config = dict(
    arch='conformer',
    model='sound classifier',
    dataset='notes from a synthesiser with random patches',
    train_examples=78125,
    noise_aug=0.002,
    n_mels=40,
    hop_length=160,
    input='log_mel',
    spec_augment=False,
    win_length=512,
    targets=['oscillator', 'filter', 'filter motion'],
    num_classes=[10, 5, 4],
    norm='layernorm',
    activation='relu',
    mlp_ratio=4,
    head_dim=64,
    fused_qkv=True,
    qk_norm=False,
    dropout=0.05,
    inner_norm=False,
    moe='top_k',
    drop_path=0.1,
    num_experts=8,
    moe_every=1,
    expert_mlp_ratio=1,
    experts_per_token=2,
    shared_expert=False,
    subsampling=1,
    layers=12,
    width=128,
    positions='sincos',
    kernel_size=15,
    mixing='cutmix',
    loss='cross_entropy',
    residual_init='zero_last',
    optimizer='muon',
    muon_scale='match_rms_adamw',
    lr=0.003,
    momentum=0.95,
    nesterov=True,
    orthogonalizer='polar_express',
    adamw_lr_other_params=0.0015,
    grad_clip=1.0,
    steps=16700,
    batch_size=128,
    epochs=27.4,
    lr_schedule='cosine',
    final_lr_fraction=0,
    warmup_steps=500,
    weight_decay=0.2,
    adamw_weight_decay_other_params=0.05,
)
Rows from block 7 of a small sound classifier, named by matrix and row number. Rows with one number within an expert belong to one neuron, the router's apart. Each number is 128 + 32 x the weight over its row's rms, rounded and kept within 0 to 255. All counts start at 0. Numbers have three digits each.
Before each expert's rows are labels from the 100 clips, of 14976, where the router gives the expert most weight on average: "top examples" is what is common among them; "loudest band" is the band of the loudest frequency at the time of the peak. Only what is clearly more common there than usual is listed. The data: notes from a synthesiser with random patches. In brackets: how many of the 100.
# router: router (model.blocks.7.mlp.router.weight, 8x128, trained with AdamW), inputs 0-127
# up: expert up (model.blocks.7.mlp.up, 8x128x128), inputs 0-127
# down: expert down (model.blocks.7.mlp.down, 8x128x128, transposed), outputs 0-127

# expert 6
top examples: ring modulation (99); no filter (48)
loudest band: 500 to 1000 Hz (45); 250 to 500 Hz (34)
router.6:106116150163192075120128137115117170057114076105082122108107073129193114174118143192070126131133099117147113173112103174158126122152103144098106146079074191132095095126191120152143119106154125125117210128095096111134095105130082078133095174128088117110150096140125112159064123058142091144143170107144159146168188133176119142081154116149137178108182084167149112143144161124096124139138
up.0:114075151107086143151139081116132108175034130184087126092199120091134185165127118126126138057155110162125070109131134110148179201142152132155133091129086139137163118102102134161145121233177141128139127118127119082083131107139154152107107136091176162142110148109089173147148121101162190163124151172132092092130139117107180133126117084110125161115088122123098077093107125167112132057108
down.0:119136143137117105154118162182160100142128091074063112122116163158134121152152148112130181195093119121106163120123142127095107136068153123103134097120118160136129072140150106143147096157117154096138147153113079127135147078129054163149171067106121091102102186150154120074152136158154134074154099096166085201084172145134138145112183106159180203148113099089073154066162168067126159121110
up.1:095057137138072153096124147133132083159135158172147108176123153103131121091121139125169141148074098132167121063074123096163104167162128106060142115059183135132108068115131092160132193113092102125088138167089181125109145164166143149115102079099113098141128174137135192129154140088134123193124172141157171128166102123052125130146173151147084142162155137117114131151134143095117052172161
down.1:118115161137192122115117100152118091205168111093118163107136066157153094155121111150053148101131083107128092173139156117111161144095113147147185126155101093132103144077120153118115126169161126116122188123178098166131077118111159123132135162124097164142129130043157109130117077179153123156215042120095067147103196114174141141130169124135116089132130119090156092172156112153111090094124
up.2:202126087129156095087092156079176110159157140123157120111139146136155174117164129122148161180080149082034167073169135133131141081132158162091085114100084067079124156127151167143136092114120157116145129164114143132076093076178181122128096133139160152088086164151104114136142150143098097107163121066094133194072116126113150102182100180147099155128182146129126142091112159128098162156111
down.2:102126142065091142128137141100088175127087121208142142149089163076134154151115159110181169096096120101188102164137106141159165160121141126119182127145143155171138116104065090086121188093184133179099127110113139116122156138119089063134149113139113156128093059216151084099133114154132175170125133128058140096108179104075123120070145068137134135104107162159103141156123170145140111121091
up.3:099169135096153140163102170080103112195142098147157085121138132119126075162135083091079097094118147131084147177106040140137105136138140149076130102180110124117121153115154162133091106138079127079140135131194118055160161098152163127117132118129128182122154082179157103112134180075133136165126101141145181120106128129069126102080149095151123151178111156169133180076148207121151158127071
down.3:123067104147142157138120081150127139175144145115144081117097169120123077130131061136103129156166165179196109133143177137135135168122112190144110072161172080153086128206112137088166166119132135129095130125144168139100131173098147109136142140111135114156138136123121166179168197166161094058069126094148141099067072061079113127175083129120096088158121121058099139120133150135102135126106
up.4:155144153155120146092100112121145181138126117125207111091115134123131183097139108050130121151135124162176133082132118146126187157186144173117148154123166142119133087167134186131117135061156123079085160046079131121125111081078156164104103144147148070138180107125102054107146105154109108101082166173122088141150112148131147139133124145098158157077174136146149187074153063119130098168099
down.4:105135131099149130125088120108162069073116171101137105135170127145077169197109108174092105118172139146109160131135125183149112157076185159104095160124118180095121095126179072174178103134124143130143106113177136056128118073168108144155118169136094099120044083148196148180138131110121055143102142102137113146148110112148097081113155146146152108192112140119071060137133153131132139156140
up.5:072124144157152172145208122123091120115179141171157128118141095106119097142164142103190044160111097087113162107156086132126086090155085131177057090149145161122132147171114078170138197100060121113138103115174136110162071111088130134144170153090173174189154155083128125092157165122137089131167145105082174107140120117096104142134148125143083129127066142156081114152147143134106119096122
down.5:089155169084144099114128106086104154134094129126103132125145136153159128083125153096126165141126177159168128126170191039153102205099127174082136179154127091124169189130121141085132128082181114083150107129118099086109164123128093147123096127150109130132126110170080155180101094170136076126155151172156029094125122135149100119118163097132120140125176134120172110131115075095072182085183
up.6:112181142125155149125144125100135071159178080099130037179135172106159181109105148060075102124128146147127153174090132134111139157081134093133149146147132116170129158167107225132121104152072166106119111116102133111100138101150135091097199187126111177090130088162157089101118154114050141164070149116152115149155126117172120125122101130079121117137153117102096142130139196158077144173108
down.6:086104129155157161121145111171127097160160146117212084161110093153112094152154067110176083099153123126169134158074126079183148135174110101136101112168193153113092128161097154145078144073132077118151071135159112123104087147136228156127112179070144138070136122129134145119147129097104120151141161122119109076091110103096125117118093107114137055165165164122114163108094198136143131152148
up.7:131194141138107164102121148104115171120109107153152156203089154109091137151118110122147096093174133111111122133128109210141094090085103140100115127095111167127138183137129120097096176130190160144157144107130154114174124096116141166137111128115140191161111080108119056079098156141121056072152163112155080108103134125140124115172122167088159074113138100090196139046159150156079173070141
down.7:081193094109084095141107114181133116187102174083100079092180125121147110180106170140147159124107115114125118105114182117089093112125091143170140149069117094110207153123195079119129133116104191063137127123093170142158158137108102203105149085176110108053117122068160169115131100141126197160113098115128100115102099116148146127134117130139127170138173144150108128153154130169116116175083
up.8:126150141136097135116171110158116140157108174114172101107116176145109106145174146147137176165135105145148160077126114115094092127153090059091150106141144123123047150087134101135151158067115139174116170130101188134190087114047101155144114130115122119125118145088209092152228092067135144092098097135089131128098114125122123095152095109096095163130109115135109182177127197148124145153180
down.8:133121193060116131097144168178144131106114149091128185111084040145126141094094173132106166101120119091100105159076131130086114068178236159112122091150113148105166062130103137179125182186130171119134124130070132137107124106171085063123118138165086142144113158149137151151125143110086120106174108122086102143200147119183118147118124169131109136120114167147099112121121136118084149140163
up.9:122126161132143166153111098123108083102157104111181163138110104173131182131177144197152123121129129179089186145097132121151110102062088120129137123163120133099155071152130196143096121141082135124045148117161136124159158070133137117166181137122116160105098086163128097125091080203106163141069195129132122203119137135049125137137108103087107146184139081108159082103129133108159137162136
down.9:169153105154174115117159132157128130100115104153112047171105149077146099160119121075158178157137185099162155179161111091121144115190102118117088104168141217108074124176156095121138084191140129135148086092132115077095144133141113187117114143102141170112103176118108138077130153078132115102088144104097134072153105165193082127075142095101122115122138175123150188105112143123066124153126
up.10:157151203172072096110110196133080115133129148078120136128121118141117107144090114160138140100111116113119090118161131074095087102139106179185123152128160109151162124162163134153143203108118127127174178095195161070139167164097095048183112166108130137096112154082137194177123092147093094130090130117147121144144102163131094117100140116105148121165142132084108067162101086124088195139087
down.10:136110123081171118094181150086154179116055142123136155105123115112153121119184192069096086108138146119176122125090113105142146157079131133157084088108114093143118159130126116151207069131060088186137140144095117112085141065154163152107137097142124111113142116190140157164079131086131200057127147096129129105134126161132132197155112136175146088126109089146127140100114150124138135149214
up.11:155104141107192103101130117168129104154194177114117190102091141129139120125077096103148148143115153169112157187212095125119068092166137141104141105119109097100119136134125111100139167121073184112083110115066102135058179101098188136118117116120148131164107119116102138162130132088166202092111116148151140080130100115127158151138118144168081099135071142188144117101123084138118182045165
down.11:176131111119133106109158126115144136131101120109071148145138104115143167056114084095159125128113095138126140079139102138149068168067123097135138123171180068125130133083067140123128123133096124106131170155123098100150134136134086192107092164147095137158106174147140085104182087141201116101152094111135133236084121093165126110154123113134131165143218122083200102169181137139145100167153
up.12:119161110124126160118158100152187128097131145118119170108111139138131141124152150086034101174129125132106078118131159117169100135109115115163131128122081094155188122169118132162110057167162064188159134122104104117113094126154150120090086084068125073170062129159118125114161209162185148138117090107224125122129110123131148119123171114152120162129101197110170135079145112094185143096125
down.12:145128145105173117105144148082152137092091170119103165085141115159150141135071180170136195125159097107136143126136158102106145104160158137172070147136105143106174140060120046092117112134118144130088172176101138127132082136126116077148131189140078141109071115098163110158157094083122193118186134104124124124079161151081180163071156145152174126147128118137048134059125131102168142160114
up.13:138061136088122150091101136119124119147137058136124103122147157125151166132127185124095180139158138095116120091156099112123150059093065157164155131126066171181106061085138132051100164154135126103214121106149146174119103113110098186171159126143106157120115123119155118130099161144160169112150152138170144126126152074173104089123099088148087168173158126117133116143152059182157116080075
down.13:122158097155121204075156162136108160138107169143146045154190118115114088105086173122095135091121115146146097099086134132161152134141143105113136186111141129143096093144158118087098145073202144150106142143092141157090103154091141142168158130079151132111120114104071129083132174151109076148119130189158045113083106226107130135150138152149139118167076087093162098096152103135153169151122
up.14:126102158104082084112102135099140122107162095122193152118096179166139170196119124150174121139136168134100148100168211131070101128097095158118130145132079110107136140179087081069145093061157146083113162147162094076155137100080175140133135121084181078127157114119147153131101124101130173138147089109152121166113154068154132126070144049148150172168125129151094111089182163127110130145113
down.14:146191138102066126135153124162092155117146082137038096102102177118127140189098141206134162113150126133138105135132113134155117105150152120091110130077106123145148061173090115163112096203143144088069125169103121121125119121104166147189158135145070146132111110100115126112102120125168153166125167159160133153152124101178141136116158111104152139072111089064133103232092061113118160114151
up.15:102092212151121149120144088052135157129110186133213131135184096109156143161157195096125094110152133103164148111168169123154105125129133114116143144108111117124088072146135135117089100082077121104120113116122146189087147070118135115067095121153195124103127126188141180079086104127144142157164085169108145171146095121182092062188129142106095154113110112089134135126121116153087178151118
down.15:084118069154154069094122153172133148110114158131123146118155117101123140092118157089117079162161102079087128120063114127121109146152127086164148151130088143160135158095143102109169185163165129148185132153075152079114123139149069213138208161122097086177150082149104131179163087134109113147169076142166101117138182140110063136109151141091137118137111116121105123119079196099092189124129

# expert 4
top examples: hard sync (100); echo (70); filter: no filter (57)
loudest band: 250 to 500 Hz (32); 1000 to 2000 Hz (26)
router.4:135109150132125147114142160103077176117155082092135098198112180119126123152135158154138139156151150155117100111172090188090075078176109132079116117052138104118136092124150146167156111077129169157129117155086146084118157125121104148123167153120099099123140043091121158119096094132059135175159163100149040180133089097127114118124152178150167142161132203138151110176170102140151172160112
up.0:153147115145121091152144147076144078130104115162135116110171077140106109078066144148131124101117130166185114166121185143112105123129160198131136123107110126119152147183135111167101085131120182122161147155148110101129137137136146116110134168150114136139125133077101158102055184168045097166114019172138180092053144111086088190124160133162106111106123156128147074129120163066109126147122
down.0:096169101103116185167175174111116197098173081091144083135150154145154131170142125134113096165083091120086138118067139192139135133175099091119127087136125096127077191093190089143154122142126094130109135118100150084154111088083056141136104119151141159100152121154138079056186085161112144126091108090147161107143135122141110143103074189136143192141171101110165146096131168145116170153141
up.1:092172127141178138170143095141158102133127203128121119162112142107141136166133089141097114111078138069127165074101110130180145167088129111141093128086098122097179141101088132133130043152120126085067144134083064113160129138171151138109141073144137110066121212144160164145161134083098153155148116135114102168128120158140136160089192130188148095079071142162109137165146144066153094135162
down.1:144081161180233110168142089112083125176116114119095144118073147143153133136173106156133182122097114104093099135168051136132110115123109087103084065118133145117149155144144126101151153154150145072154079100127123142146161163131127146118145091163132177161177160147110101118062145163186063168149154180080162114107098148128133128135040131151107122081152157138076108142092129104157082123134
up.2:173105159133147093133204175156163113134192133050123192056107140124133207162159192129163138140092154108069135095154125116120151119147164178171137157134138118080141135107139117098095108122079140122103118145145162116116135101124064126093132147142120082149171098109130167160160091114150156112104105119046121141148123111099121084108174129133095109087104088083102156129082106144065183181117
down.2:151153134076129157195124136110153154166166115085148090168069095125174069159095043126105111128124139180164139114193134099114099112078124061091056123135115117113153168163118130103155176093181087149161149115109122123094125170086124168178153095117053142133083142143095154128119121133103066080094164152131132161146117111162132187130167128094173123179160139120136124103112155149166124084130
up.3:114153143182142146143162099106125067129066117133147115190118159100151112183091109124113143131130122131102187195108104129117134190171101127154154093135117156091066066129126165149096073138129162133125088140170140118133124126140139073148158209118179061124087128076127078146132110092110120108113116162137196102141089121137128110161132151185086124108134099066110182072160157193107110154162
down.3:088172146128148152127112085124142128141149155130166110128151087106162111146137106155117136122117165122141148126043119124194135130129121115107112085167135195046066124126108135128075105097128120075104140072132150102122137076115175145094122150174131105132131118119130179119142208154048145052177176188145101114080165091126167125097125162115149074139143168113085183150122158178075133128151
up.4:145112082151141143120173171128141139138094147146084157136151121109120156153173146170122155031106112127152155107147145132097109096173094157144173167106128114163179143165079118113149079050111088084162103140134097137165132139045168129143188114129070101068140186113139111112121160151152047156156133111163121148125152110144109121121123086144074137103139116036168175128103161138185107136105
down.4:145154152089116116114081123126134081083128074102106143115132141175173155142103139146153090162135157137108077135102108199160110087120168111119114073126117108140185113119213095140168101169160126176128136190102118106160129123176140111187100142083117138117103049069150087146119088058125144119181100141113118124200053126139113118178125076156135102135127164157119104127145146156106187122179
up.5:174103077126143129117142156112195126139144168176084071128146068184130098156097187097122154103172183094164060099158106142128118070107103086158159178129084126151132153133120075088057142104112143134163128126165151144124162139125139150125124131140103131118134098157093074136142140098185119164045129180110153185141098119164127133165123113112033108156111119138081090102162090144126095123150
down.5:134181143151164105145111129127207126142118134107188088128120126080150134127137142132127132099110097077117142132078074142169197167115130179099059152169113131124145088120156149178075144131192141089157140106080112149076125126120075140116150142127084140161085132123205102135080151123071090116146129186087116141064179099149129124058182134087127117127189144141188113145124146159109089116112
up.6:139069158071157111181149177093114127161084127142108110153068106145121143137134089128148095063170118153115150100132085178160089131138158099118186141167155061142184106139085121120132096101065111151146125164127096133144150164130199062127203134134104176127116113091181105117107172139147107132086091138145173147105089099174069149122126097153093162167112097065152160114158154089116149094126
down.6:156168121108041111070080130132103096110127157092175157135121132129169091125140170116164162168134161156171119080148125161157136118126137080170114091163151096160108069165133107098154051114145162163180109171104125186109131153138089138160101137089102144117105169123129138081112101110156179160172102104174122098134131065101132126149097046146087090109175110133080145104103152191135176163112
up.7:162113101110115144131168070156197066114127124134100116168100144073124104135159131141118175164091147132133114107107091133152160136129185116129169115147146126079117102137120115142194127073077141064106114173165123171172112132113099113113156088119197082186107169082109149171125143154136130124106152115129122107061172118132044095185120073178130140127193173127085138055157102133152125112110
down.7:168123181165190068128137168123072173105080085157145124081097125141141175079150109104133090103119103139159143140152082089140114139113072121145097123072118119107109112100166118125088110083174087138127143162120140148135181079174129185112160165153075085105138063146097156099099153165167174136186141137105081183133143194111133138092126117175175113090110158155104167134110186112126086147110
up.8:146108121062106116135111144168162138096131098100095063111124101115140127142150117072152127150140083141098181159132143131115194098182125087121129131165187116111165137126125187129095153093136114182123087062126197056143123121114183168106112104134162134198158118145128065101183100149141130170138131095108110131169049185131128079116175220090121110098145119103132122103130110157111143103133
down.8:181099153167104063115144102135095120143136110151115116102133160151202180162126097126126116151144151149128101132161097083099157126100109143095118104094124106178141158170105154160111142116138103106099129199102119151168118138159180151159164071097188187145169135111094119105126098096124134151122194109170108114136111184130151169131070136047133128095117169068099126119116101062119173037075
up.9:085094116095152122186101116141114108136076183141112082120202107124106092181131127180109139147172162142145158107162074111111115150130048110125122085179037140135148081149136152128112166108118128142140186099147205152148100108150136101099139141122123149109163115080109109178092185121178121126114167143140153192110125129132043097116170136104067152136118128153140119045124102149150110137104
down.9:143149113091168169150093126117186171154132113175180126148084208112130091144160133114140149124156184153147118165078122170126133176110081108144086077114148131081086092121090104102161124174060118089074138077173169114085147110197114148053160119178127097143131109168159112121088129126121134070096123116148157113100132096106116107119161138110082112163132123088135142138168188133090094197130
up.10:131109160179098126217107108108122111147093128126133148102183158124080138106084162087170088103155182112116161166188140103138151088128135094145134121130111040114096120104111080116146149165102144150190111108154157103142097122166092141078165135137147086087101121148072127160161138114090140151128103084120186160125177137135187067082188091150157092140108129126092106115181099092186148084117
down.10:179159079123145102133159181101147101093167165151146186195120136095053056169130121176138119138158139184155077152096093107150134128062102157172144078088155153136126074073088106108125145099139165148131094138107138138126172097122081140112098047143124117113092111096154155095155148148139085190105099138125159091165161096142083118166078145117121152087146141163175171156102130113134149150132
up.11:181168102119041099080143154162098128177148149124124112160144143134141128073096101122158097142198074126113146026125102166148102091095166120118130159137145067098167129125088114141151138167137114100161099082092123167160138136120088159166147113098157153161153164159146097119081131106195149138120116168190079123107153108165101058166155105088155134186108095126116165095138135125101149088163
down.11:123122150159140140150080149101158151028122133130140094096103135132125085080129133159109099123129177123149123193111109104134135128154129154123121105133101130177129142114095142079094029070142123115125125177151077186148116140107142090121122160153136098131126172103169112108135110135089129142109118166143128075217156128132190166105162140128063152080118117186137164165076077186107187172084
up.12:077148099172121064140113167129100115088121140183112109158149157179142141079134150129091141120144140102133143134053168175075090060107185119111173155144073109145169157151154151151118119187077106083183072175178155153073153108171088093122150160160104186107128122098111140105086140153108089112131110131093100141145186188159113154070127105117112145131126112112123136102094182112161168131108
down.12:045093128104113134172131151132228107052199083146083126118161134101133167123130156123178104116090127149181097153131095112169115105150092102140137186136160076153116096118143120119121085112083128162142086155127163144115121105113155133132138142135122143122139125141147087155097078119098082117146110101044211135172128161199111102090131074140172132178111080106162138132145144120155120148184
up.13:133150152134099144127156175111138102157082100112133107141056124122135174153099097135142112111119124193128122085110136146175103080094142151178194137136071141152108125104136136088081066205181143181147132106093105132129143093122146082137084144154149084119093127154175123170159111140129161114067117147163066154125073148179119122097167080097164143164086109231114098160089091152124135114143
down.13:140131179114124147129117102079124142138148106157113149182079125109088098068172111124147077073110167115188161158136126154061132153118124127106134143125181160103116123095112139082115217068109178121110136096130089158114116099107138153101105147174133176159139144126164107133064147144144057115165114142091187138130201152104187171054133137110126113126177151141045144134142130129115128112070
up.14:118153156122114107142143120074172160102132143091089139143082112179139129143050099079129165156040134097131190135130184130138104120114164154113172126141069137134157156099091142103074113191121063136156138135161163117159096128155159121139098123052097180065124134132158136072105145140108154175084075112154117088149144080111124114131127118139188118146128142183106091130126151137214140163163
down.14:128065130086141180138117091087141105169122177104139154109148173091129127103135184113140099135095094135081135097108141139118115163115077133142103131117136091142059148111086155090180078088101167136207132163137103083104160107115125143132112120123144143156142147176111180202190103076134120168186057168115116188159125170157167170099083129159089085083141092115140146125182105107106164113119
up.15:120123119123144206094136158144113152120068104114081103151091127086119122087095114101125124108137121111115125152123091163112110113053143109131108136206128199110173153128108123055174099145177141137132207080131143175140118141136129108150130074080146121103098085176177180156199101171088114109145149138178092157165134172112093148055203136123151140164068128131113130134157132114103123141118
down.15:123147137166130077078112078123114119091160106198088182160153172213159132105129142138070150106134094083110198130146193133090148199145143126126115112132081128132171148151118143112127140142144169194184088106159108101105133095173095164133107121128085159094119150109144098057114174099131092094159127087148182082124130086150159099149068122108092124088184144117123117107121135145132105162081

# expert 1
top examples: high-pass (66); inharmonic FM (60)
loudest band: 1000 to 2000 Hz (33)
router.1:174138172158148166117059147099110177131110138138128119091184105092145137193117124076125200100116124052161120160067058114155179130104217127090191113148101075125117094116116108059173133118132086143152112139141104161107119131155168151127178130154159158136116101125142158080113120183054086132144100121122085174112161170136111114137158096109162128141153146103124115086127133110085119159142
up.0:132150182132148175031120150074127152123139164115088137137106152116101097142166165102137169135113055124154133086128069134129128141128166113085122134165089147125117116145166080146180113115139132151099116138135183151181207095095075135069099071122055065139156103147107159128129188156166132155094102141103129146145150101169096110107042130136103147120130160134143159120173121152161149072088
down.0:152091164156177100169074121118141145134111166142126127100176178150138108091104102153149095106116142179135135131055117113125108139094113113138119192092106117105081084116164150156122152179144087175137085094076163113101191071089117138110180198081137171107100147104108161124107077202138112127170194117093191150134151176119082123137131132126164144082153097142123101180102078089117108121142
up.1:116177151155116161086142149125098140138072094149146091126136097101156130126090143150126096149129048129116116111134163054049064139058188131154129131126103117127160200118127049101105123167151152092119136174106112156142211150106124123150143140145102178155079134148094126131102122167119133132187107129124197099159122125162083127073131091137140136088107135148095162178134133164067144184100
down.1:117138169172133084131141144136155104089134164099168083090121145139110162142157144077138114070114133088124154123134075130083162189209101116092080044156131114149169166152139154148142076130134093129103070106175205161143107133121168132118124197153104100141118097144126144202059065116173096101132199082145097134136148118120103081128152127107064126146147137133137102149112114129131172130145
up.2:116124090116133120138168206178220111080167121116112074127153162123127138150181135110132095101123145139123145141095081126161074085114071156167143175106163142107113114095099170148064117072181174135143141119151178137123101130144146095101099136131151143137175107089106056110061076141055094176137170132169123104190126109127126117115161124153111122086101157127114090095172155145131176094122
down.2:093107144146156146122101115135123109145164183144082137159160067157098107182099132182145178106167126139162161107082140052147171167080118131164119166107153152109109140156116128139155076174116126089107117168121089100105118104186147063104120130126159128131111138120123090095150114075127073130114111132096086119142133152124107153088210171150114106119179051159104123145112163176053130116216
up.3:161048095098111086151112136198110128144094128115096165175111167148033080070108135152167152130120181137146140145079156133157113093167155132119144102174158110147093092173146116141101134143074096084159127126179091123163110125127160160100091144196116128168146121144143120095111141117078103089091120087115113165173113126187105135050097110159171101080121189140134159155111164109162138149106
down.3:067129140149132129097140110118131118100134089097120102104133051123131143159127122120143173149156103130152083185237148120140107143130096139139126098122077102155149140164084156116124140184143181086086130136091168159149104106076112110149147105136127074111075076122096164110099113151129103104169120111122090196070098139147176175190184078116070164154105112158145123164144119110167172137198
up.4:127117165106131142110105178118118115092135214126155063159124084136105162129183099060119167140087152089098081142107172133106152164086170122092123177138090163114154157142152086123150141119156106173160184145128110095134106144176164107106112158104128152121108098152173159147150090104118169131125084142147120110136165235136128149045103119137183077114085091145105149065115089114097121082131
down.4:105096119136135157135148125124110196126145134105126138096125186109130151161157054105090089135031127103169148132099183195178114157186118135120137107111107187081099048161151071165200130139130141152187187127156126120145122149149117138129140165122140164117115147117134155154062114107089108138119089149152071111128119114089083105084196129098151116132107120088131120170116167145101125090069
up.5:106165082127135153112132123125091135136104134141123154141124122118123144103149182128172162120153127088102162099171130079125157169206127134091161149139149129116074135149102142144161123175101110144091139170091085137133086124106073115074097126166076075129088093152135113172148141135158151127127122173069138095140121120108200129198106222158100118085167044217119116097063097133113113127137
down.5:099132110094093112149084125125113121150190103114135142120122092079165108122170130077133135103097113136141115145093068160149140064121140054115188131126138120079132154062139150128090160102143165123156129131177095128139142147084101165213092058117105143157088115135112131073151148120114111170133102203134119178132107178140106115087184162144126095166162161114180150216163084133176122129102
up.6:127147168106140126123082215074155176087123131140146094135131110111110168131149099121120169111102074101140053124112143091156178169100153159112105143133135113149083127123120122197159130095191092139143140136138120121145087109157107181093115119129068146090126102169129195180144064095076162166126112134166144127128140185151083109028168124137200112142106140119169123136115143104061135115145
down.6:141130117146180106133133070130084161139159123111170162133098141095102083132092080153114091142065166120133092099092164160111096173115105153143145042092131167141135054102157085139209172123104103102168154112107139147112202163116163121112152180155129180151103110170160181112114133095099094170127090142153069113173135120068128148145117097120095124079093116144143142118193167168134153122095
up.7:148106136159064156105106086070111115142186113126134116186137137117090159093131157142152133116111133179141150142090062126139173144081074112098103133161089139141120127117088130211134138109105126120132166123138101149120108127114106133152102132140142154143138128184135184137128117187044164119137186171125083129132156120076115135152103159107066173100112197172089060122182095157180116095053
down.7:108198115126169053060168170173082210095124131103092141106117100167108103122167116079051153132129129141134157146164175137103168174137170113127080171076121134126101129119145159127147102158153113154121109110128130100146141138156116107093143120167105125124156077128182123107130103108160138219121152157082174154156110156145107090124093146162107133108128063135139149164132093046081104125078
up.8:106155149132147092177131159136106116160101113097165125155112141159146084133140158124123107142116167091125135175135125202084083191204134129161092139153143112074103154078125082148058158039113169140080104105117132164134175138091077111133124109142132092148113123157175103117145083118148115120155205118122102156112146112123153220142089111082127163130098148120178117070070189108128133135096
down.8:122140198053126076167140114147147148152174167157168133085122106108115138132172083160121148108125128126195130047144103113164123166110110131124092097111097131086076131114157098135127135161127133129151165207131095130096109084151143113090132107141125107123147147125110079114172148125126178170128114129117099049158134123103164075098115120223140136061179179127080211099148129086127124137145
up.9:102132134136088141138114053126142107160081121139106132091147071146194105133186114172117158163218125150108176125097100161095110145111133092163125134110057189070131142174205114136153167167098120150095140112130135088092127090082123127112132135134133131127059077132130104123196127148103138112157115137138117124140122165124138150116149177102134101054161155102214121146120101153113139204088
down.9:048124112166096085164148134108153127148089133121088142137099093208115150110110106094143163127163163110108129080219157125086111148185118108115161122166134107077161137166164105118109199148109114159156105117163125076095130155123146134123078087094089115126134175108130092118185076197120164144091193138119181106171157094156174118115094145115095124135124147143086159134071063126155112124118
up.10:155113135172154123126111106206114185080117101102120112099101130163098107116147129143137107116137124153110142120112097094117159176155140112142123157048082168102127149120072140131130212190111178109131137141098122127071125138162112101098149102121051161182134150089181164112097107058146172139131144070108157153112146124137167103077138094140128209147183112120120128156107124092062196133089
down.10:146140130110106151177116096121145109148074112140141140136155157112067142166093116166069159137083174103171087120106066043102137060101061127095119073141109155151157179184178171179153136165132119170170123106162133125132166152079141140135122076111078142110159099127074128120159145108154122162134093140195141145095141161101082119160113126111130121168157163146144141131130096062186071115122
up.11:095100115169112069158117136103135087167107126144147138047161134206111181119130104081124145113192168138093196106159086189108126145138105098132088055129140108092179180156155124166163139160134115098133124129130140139121102096126094083178144153124133146072079059134132060190119137154111056142136104155075098109132111130137137134141129173087120147104158172134177112105151154140154169138096
down.11:130144137147071116137077147111115144177139120117125179127104128125108157064164160085127121105167139124145172122140189129139173122068141094111117176087147143074152188146107105083142127118126149179116137108135087112168137117216109105120097185106136108108154174131176092052099070149122203087139116077111117123168097084139150117176124174138087112151116184147079164099068125125145081150134
up.12:087106173159235131124111149099068176114129147111169081088114120158142159117142068164146124165075123168127095147064154145084095144128105174154083104140142082085123180103103148132168174142177126080132147126133147170163116122137100141096139048103122102121120163120179140136109141094149066158121134160125165112135098121088142049117127189128186127084139109159086169099112149156119131150150
down.12:185084129113123124163118155147132112164117172125136132172086200075127081105170120146123113117146150098156125163123071151139105131149142081103170168175097135154090105118155142163124082116067140114108123078071150141090106185172138106122088154141085155197171127167161051125102121140147116116160152121142148194122087121106041144157109076166084130139115148179147090160064119155130100105108
up.13:103115127088165143107076148170120145108114170092101182092107094128099104052115114131182150127193121066124129126147178093148186109153112176139116145158177138187114102176139180100115114126096128139120138109150134202101145143143163119135074155155149130107194057100139117056159090127120139149086119151104126130129114083150129157085116127140062174049096126197153126111134131093128147150093
down.13:185105147106142185113099141128130117059111109095097105159165087071098153120106173210150080156091102095120134197137053121122149148139153145118149096095088089118125141116104127062118155156149180112063178112144133088163110151139119155145136153108096186152100142111085085105100111151117114087152135100142143135132062126209150167140163167116168182150160133075121171140140100133108125128182
up.14:108105133158100067130069137107133190174102101095109138093145121106102140173131092172099124100122108171055120126081116126179118147174182095104139183149125068185118113110108129164135139178108120132157132181164088072120130091165049140106133138145108109111126083166188124174079143110121138120084132135126151131151083182089137186119169103194102193111111098151141084128113140156098119152168
down.14:125094112108170151141119111156091159162184144182180112147141109117114097157156105142165161147138191109087130140095129148089053165063059096118119094126107190119158134168071117174179155100116210136165116133122117111113145172146119122095129105120138115139152121144093151128112093105103149157144107106102044162089183081150098100066104163153106104155128184101129122163148128100119170147055
up.15:070123141130112143139138106112141107129073097128083154107101134155159134104108118102115181110108142061212111131087116151149107114142083014137092153135147125155133130117130125100115104096126110153126149077123160139096105117159132116110078139119170193086166180153116137143134084135123164151145094179149121089092165092109139162175054096174148146164137165158110107161150163161224062159128
down.15:177137171142176177111142173139104098149154124071131062138117076124103177191073088101084113143149103189116135091158087124106102144125155134132144185104134103123179118165096163116085104097137106176092089123108066126143180129111180105147163132162135107133123116092124085151118149132181128158138168081134132152202161144153153073100166143083054120167128072118078130100101103172133114105141